{"train_examples": 52083, "encoder_mlp_ratio": 6, "encoder_layers": 10, "encoder_width": 384, "vocab_size": 60, "fusion_encoder_norm": "layernorm", "fusion_encoder_qk_norm": true, "fusion_encoder_parallel_block": false, "shampoo_beta": 0.99, "eps": 1e-08, "precondition_frequency": 10, "batch_size": 128, "weight_decay": 0.2}
Rows from block 2 of the fusion encoder of a small audio-text matching model, named by matrix and row number. Rows with one number within an expert belong to one neuron, the router's apart. Each number is 128 + 24 x the weight over its row's rms, rounded and kept within 0 to 255. All counts start at 0. Numbers have three digits each. After the name is the row's rms in percent of the matrix's.
Before each expert's rows are labels from the 100 texts, of 14976, where the router gives the expert most weight on average: "fires on" is the input token at the peak. Only what is clearly more common there than usual is listed. The data: chords played on synthesised instruments. In brackets: how many of the 100.
# router: router (fusion_encoder.blocks.2.mlp.router.weight, 32x256, trained with AdamW), inputs 172-255
# up: expert up (fusion_encoder.blocks.2.mlp.up, 32x64x256), inputs 172-255
# down: expert down (fusion_encoder.blocks.2.mlp.down, 32x256x64, transposed), outputs 172-255

# expert 25
fires on: "pink" (15); "string" (14); "room" (12); "noise" (9)
router.25 111:144110130143122129118117150148090110171121115130160154137122127174094133082130152147096088144127148137110102144152121117142163182117107122156099123092146130158089162137174118081139134076125109077141143136126094165130129101151163120118110123122122117173
up.0 107:158097101122127124137112116146116146117090180151132138159131104143173115117115125080133106145139107154089107129085114076151140130145102183141118141149085113146158109101189081084115106163120159095137152083146102122136095154115161108129147137126111124139
down.0 114:172117186100137111142141131148128145121120094129142095135105138136127130101087088120131135136168108107123141120155154150105133125102110088118122149129117142099123118177077173109143171100143149101143136093127084114135140166082155153105133147150133119119
up.1 113:147125086119119145083135145139122145100127111130141121160106143111146163121139170063104116141159105118134056131126138119131138109153140096130120113102118133156165119168141146072104157126177142171160152078165095098143132136152114133106149139163114098167
down.1 109:177150122106129123128093143181132114145123135079133074169120125115097135110152127114167082144141115135104085096155112125123167107128077159155114134137114116153095140111081076114138096085106102114153123103133098146130090151107159127157131133152132126127
up.2 124:164107081145127103089129102158143119155126135153128090116122089135105105148111103119151113161146138109097127137103147120114115176135098137189134134149078149146123121154150120125127135170162151162110166083146104121147142143163114147118184145141125151115
down.2 132:127151141115115118136153142169130071082091129123164132127145078140132121118160096147122141125124109108155094129125125138097201138103117109121097133148106132156181167163124122161142137110110156087162139116139161129120110100140095149138111150112102177137
up.3 108:089128121134147178141163095108056159138147123107097115140138146158159127098075150100113074176151100135113125132112146190123130121126118147103168113131085091167134141093139146116138149118126134132140082132106107080116138146111136126146139156139104116138
down.3 105:132143134123134173114073113113140114171138130110088174094112113139139130099128136150126108126149144123114137093143117098135118154130125106129150103149137130140129125124113126107089092119119143142124096187149142138152108133097147163097129120174134150213
up.4 114:143127133150093107115157122131099124121133097129112191121134102114131135107072110114122123160151138139147123093124115150139150115124120105142164093141109125152148117107172149093124120125079103149117126125205118133103085131082128140141158129119143129132
down.4 104:141174165113147127176130128193115134200107173083117143154142126152109170158163122141114162118147125110141115106083148115135147179113139133131109137129115124145100135157082082125113125127099127155132069112111118116141141145122104120128127128129136138121
up.5 106:179079169103132120140114115135115116118087133158151111116127101119131086127112106096128159148105114094124106097116139121129129149070116121112116087124147112104098140113129120112090122119141172093115119165117130116126114128082135155142111125128173121121
down.5 095:129129116123124174123101108144132107139152140128133133137131154134151172075118107149088131101143139114125137151110154142136168131127159152124159134148122131115126127103121136108112156141177097123155117078087107159118126138132146153119112131106105087142
up.6 075:133155121126145148137100136173102100159164113107146121121106106114147184144136125118145117107110112109151156078104094194137130110128104100085131157157098097148156172150149117139101174125102090147103103083144150117124129107119098136106185120158122142110
down.6 079:127150135125114128085106110097116165144157174095103097125112105113150138126115139138135179136114127119125096158156145109103099108140120170140156085135144155127124088122140126122146109136153170170157102115152112115165096114123139123125152103161169108134
up.7 111:164087154086114133132109130127108115162165102135113138110133164131128118104143102128113147138160131154111163146112085160089095153109090143156127111146128125137130110127136125111093137111120091104176147174136125135134159112108145147107139130109107165123
down.7 103:111140141144092133134149134142134146112134140119149164153074151114110136117088143137130106130114119115172176125138078130112184134133146143087175153137145134132135142115147153110140150140142137172111084076133164084125111103205105185147146119113142119103

# expert 8
fires on: "room" (31); "string" (26); "dominant" (13); "in" (13)
router.8 105:118136141119090147096109174092149124111180110098138111097175152095164158122091116104151131129103098103163146113143105103190101148126145144104135135188147117165156112098118109144104117113112127165117139109124106116102118132095146157137136124141113143138
up.0 081:097118126140121136124144088153134112160130141168110114102163080144110128158154144119100138124109116102130103153114155134067096150119132119146118071067094129090151158125106106151159088125127135156081083126127142138069148119153127094155114148121128137100
down.0 081:074127117124127090108155154127124097108113183150169135125156161112133121155123163117122132158133132092164141108142144122162103126163152139130122107111110098103155140112101153133127165115089105103121128090119149118143122096099130159141116082112131156110
up.1 105:115121145114118082132119117119125100122106146118116153143112086132127165088140180160122140133140132128102123129115123112118130128041192135116151127108173154135102135131159138113156120143101123106132116165133124133158137149126135159111128100123105148101
down.1 107:121098085139128080120128119114126146126118082116149150133136115109168109107108079101157140108117145111103148126163088124175180118131075150111142137134072127143092184134131136133111148118164127118102074142115107147086151088150116165114135136090130137104
up.2 083:143142123114184126115105090132136139145092118130131129163111131130107144118149149100118124119124141097102145085142133138078129130095164121142158121117151098098135109149113114154120133090119166161146170106139100154135148140150061088112102137153119119081
down.2 082:154192090161154119130123146134133116158117125097127132102105118119087159125149133182150116173122106144115126142122131116135120114112134147098149108105144167149119140091115074139146107127123101095106097164132093114085180104135115116075115155092125146109
up.3 087:149074124111131103125089136107121137088146110186094150161149102106101129163118159133118125139155122175151108127080099110099125157116189107121144150136143126158129137121130116184133121172109122127130132099168122143171167139140131141159126094136121135112
down.3 091:181159101128137161087127097115126121135128086132115142148122105106102118132105068137192157123116132131099110126160102078152123106157120128107131165159177114122125153134142138140109160089108135109144142113121146154150147100139136143144102123128112111080
up.4 100:072111115129133159132115134125144092110148127153091076138137156102095121128110114098105095132146135145132122115133139119108141124172167122148135099109156145095153126124140077103125133181138075124107128111111152121122097128131113092113120166131138157147
down.4 109:110086162144137138151112121133107128133098080096132174112120141111081111115143121138106125125100053156100111133148082143141134087155125075148129114142143141143140130162108093115144088101098151149095110114147173139080145152093130132144076120139119081159
up.5 098:147083160121111148124097134083091100094146123127125077115144136118143140184110110129115137136125122118170130114121077103167095129106103145081122149152112118195128102110137108119110170122138109147173125135150103131128121104102139132154141084109129156128
down.5 101:172139123124138130124129133110136139084119154115138128115081123150081130156074109131154118130112145133099124086176108110128185172180108150160116159122158148156119142088105110147190132139136114078124135117145130150131115132153162117072161167138169116150
up.6 108:098073130122123123120132157076154102158095111154140118091157156164099127122137144125130123149121106131111144112120131113131089144105144101137136136121156104141106144113132079135118127154122141131104153116087148077128167116134105137145134118130115093117
down.6 098:158145079153120140131109133090136138091189136118152156118113150145087177132127117145092105144142149133145143108118135135169120110168141136114116081100135136133145152155126136144112060152108120078111108165162125130131123159147132167120129146117147116122
up.7 089:174155161121132121120141140122108086144131158125154124084130124140166129098143148163120128151132137085148144142147130128134112092146148149109165094165145129135084138119114109124127102136195141093127137143105103139152092145137125115123172171162134099156
down.7 088:086167096133139122126166109123129153155091116106126145089105100174131102124138146146129094101101146129131127094094132147148153143161143130158112133104158133147155088088126165150143125156107108207098093119127115133104157124117172147134142105170123114106

# expert 16
fires on: "<end>" (13); "power" (8)
router.16 089:099159121138089103153138133127107135110100145141190119123118149126170156138121112126140153118127199119129159166190083111100146105118105140126163152151126129119118123133139125129131155143144142099098137085098117136111104154145173145155148130121161128063
up.0 110:159125155119161119127143109165135150120092111088130127124128153143178106119132136119132161109120133120140097183111149148180125109114104148121143113115128109152115122085125123112150165136101112097114098158178146084098113112148183166119105139119094124132
down.0 112:101131088147133163124092126163102102111083176106153161171140136111168103096171166149120076119116139130087121116164138103132130153130143127142114154110161146112112122123124073111178177118103138099140089129127148107079066121144150108139074114093140135143
up.1 106:148120150133114122155132111144136110117091105120102122125167172118151122108147170122162107117145131122106128128090165118180138107142125094187155117121111127160162116105146131139143153136140104117126135111167127113093082102113149143126148128114120111081
down.1 109:105128127162167127124135127160120091112140159152116100160093180088135103134168104143166069139107109135091153100163134122128181147152117142143153107127123149116138156138118107120136172107156109117125093120138151146116104125095115120122119118154109137135
up.2 108:138129136092153118131124145129105154129119145147101130102172114144135097151072129164147140099156156106111151136111090162158136124099112152164134177117125142113147142102132169067122152131056107088134099087133096140126123079083169142135145118109115150109
down.2 113:145143069152127159097150153139128103163107137107149133109123126109141123103147123129133103147129126132135060129115157119133167115181116129127130129137137106097128125075140105176120115133147153150174127159110173133132098119129158090145081126143130109127
up.3 112:088143106123158149128154109112097168132113118102142127127111169083137137141144151134143114111117126176087094157113172116184118086107120113179117141165093135142130165117126140126160154133113132129148102150153127092133138119145147115150113120125123098134
down.3 109:123123109149118156110117136097102131103141137156143129104168103157144141115133162134094125131143133170114111129151138132110133172179109117146101118162138145108129126127153099147132141132154103083149110133130133142110090130130157099123167116132121143132
up.4 108:100108122090113130139123141139099123072120147140122156115112086132126115139167131126137139137148153110096152133134152116098144135136095127118164133134135096137149162113060140154192162138163152166116165173118115130119117141172138090177124164133158105154
down.4 113:166124114139145124135108138132134146144117102148131104154157117122146121106118156111122155138156136119083118113135156124108128188123141099117157121113083145133119160155131145118120135129165131120091159137149113119112097137135122135142111085115168142134
up.5 091:148126141087120152130109093109156139127120150108058143121114107122137129126089090128138115141168191132163134139093122119069116119125155098112141125170181141160087128112184080134134135097153133089093100149127132093115118128104100089144116134120156119141
down.5 089:160157076091109170129159118126100155129143124129123145142139150141110117130134165132150108144123173094107115134100109144115071153135159083147166138143153111110110109117122090121130113100120133172083115144111127110147125102156118149163105140160122103131
up.6 115:130116131129110110130145163158127147117128129168141124160130131137173123128126142110119093132104110150143089102116107146081106144106156095101125141168119124096176151125106135136175177175150178116133155151163093170120122132141144104151094139117111107134
down.6 098:132160151118083148133096138139165132151110073129129105112171141095102201158156168071123130090171146102136124113164152123139129161159105118154147149134124115168104155131156158168123091113124140151096121105163137098104115104150137130101143117112104110125
up.7 110:133116125121134168115138154088066162126122140155142111101083107127138125167154120111128151127148122135119123125092146092183113145164168099138103122142145123129128091096124179160114074119111072094131115130093147135116186146162137105136126125130129135132
down.7 076:148120138154142113157080145098133092159145195143110115114123113157133134099122130143074125092111094119121111101146129113116140178160131143145145140082118144178149139173146109119140141134105147105092110133144112142112143125110132114109119084124087114112

# expert 22
fires on: "<end>" (17); "power" (11); "harpsichord" (11); "block" (9)
router.22 088:106154158110124121174114116139139152143121121089107125110180117077155166134152133140164160136148146120144126104136080167122131129153134112109110143155133136128116144182074135136106114139135126104071153141122123131133155099097092158096120091120119171096
up.0 107:160180093092182096128135124126139168106122123141102102126145116132138112137155146137139156136158149130097120150126120148127132143143145166107114138175114166114105154137088108134112132133124113130073143124091132123126115123132074129125122115145123134123
down.0 105:144150161093132180121113110122131163162122174131125150137114187141137118154114149110085124150096111152146173127135117143149113145178118138136097129142121113108148099151118169130120072126118143100069105118153139115156117092089122111111140183141067151153
up.1 108:095092150125186121132149137166132148128090104124128133147138147133150134135101116128120124104126110111145156162130099164141121077133113124073084090126102136168121127146125114137125109145086133147090151146124148087125155121082094156166139120138128145094
down.1 107:149125099129115124105150126100108134128136115080130133127171136180131112121103086110125135131157121104172155100122070143108124150115169121120111106159127146110124075125140131113141130131144177123154119117123110127100170167136091118087070184111126127154
up.2 102:135138133143119136119159144114097137148106155093147155125124119189122156129155135152136103136114140125147120115178132112136064144147120073115124125131144127144106137135118143138121146134162109165099133140114103143135082078083094147143139104176125132110
down.2 108:146127147092099162120073180159124155113127127163101099166151157115145102133124112142142116113157114115146117115123089147139155069110155162115150118124120125140148135099144123160105100137124134125130124119082140147120141128171115101130136146141141128122
up.3 112:113107208155085166126133158109120101128164117146133126139142123138123188109111126129175144125152140122128141113121150110138140128109141140148154161111128089131140140148101102152145113101152129139114090149144101150137163121131179047103126121146111119116
down.3 104:114101072139159092087125133143116152123161118123139140117125144127128120113121115136122135115132110108158142138197149139162097114163157126110128139118115130118151133158108159113076136128128165112116124093135168134118133148175108147117107128098143131102
up.4 088:114136130068137123140124141169091126107135126103126114130164132141124102082129124158117111094135097150125116166172160170126131165144112131116158129148152100147142143109122109132100139121112130141112109105151127111115116119081146162161152155137109124148
down.4 089:109117110102149090130121127169133120137126116144155124100120123179169120153093160150109082163138149117167119132148119099103159100112132114128107102113131170132166102126176154145188122152123163126170130123118162160133122122158122114149094092120146105140
up.5 092:100117112122111106153107091117151103111146145152111146125142114146109152131131143135115122095077110108122133109118071170124079106126125116136130141162109118106103129145130110085160157110154131104099113113068082144128172126082129159149130108135094172118
down.5 089:153087131119129070124148145142093130149070126124140137177104112146141135136127096130133184103127154113114112114133121117127119137180126128113146127125110168104129098120123154136115104149132124159194140128154111151116113146122148100113135081112143146110
up.6 102:129070172118124102109137121138122178115183143114120082186151089118115138123120133136144170075188148107131137119148091133061129134131154106153106115103095109115143120173138104120128135145131124122099132158123151153118124121118128148080106118115100170128
down.6 100:100082071133146086124103104110114131108113105155082124124122126117102104102099138123123112124142131121116116114140099141114129137137087142088144132103121123114138108111152109171160139170154162127093130141155154102126188149139111119143136102135110129134
up.7 095:118131170122106150122127149110145124085171160103105158132114108116094141110167123131081143106173113113140169103101072095112108137144142135114137133081170109129110130133128137107120148081126199125108172178088135143137097129148162131119088102113134098138
down.7 100:148095098156153099114094144127117107162167086144129111157081149134133111132162114128094158112103118144114133132158077104134143136139145137117160104142129133116136137155167121127150136170157107115111123131146123118130156171128118130121134150132106164116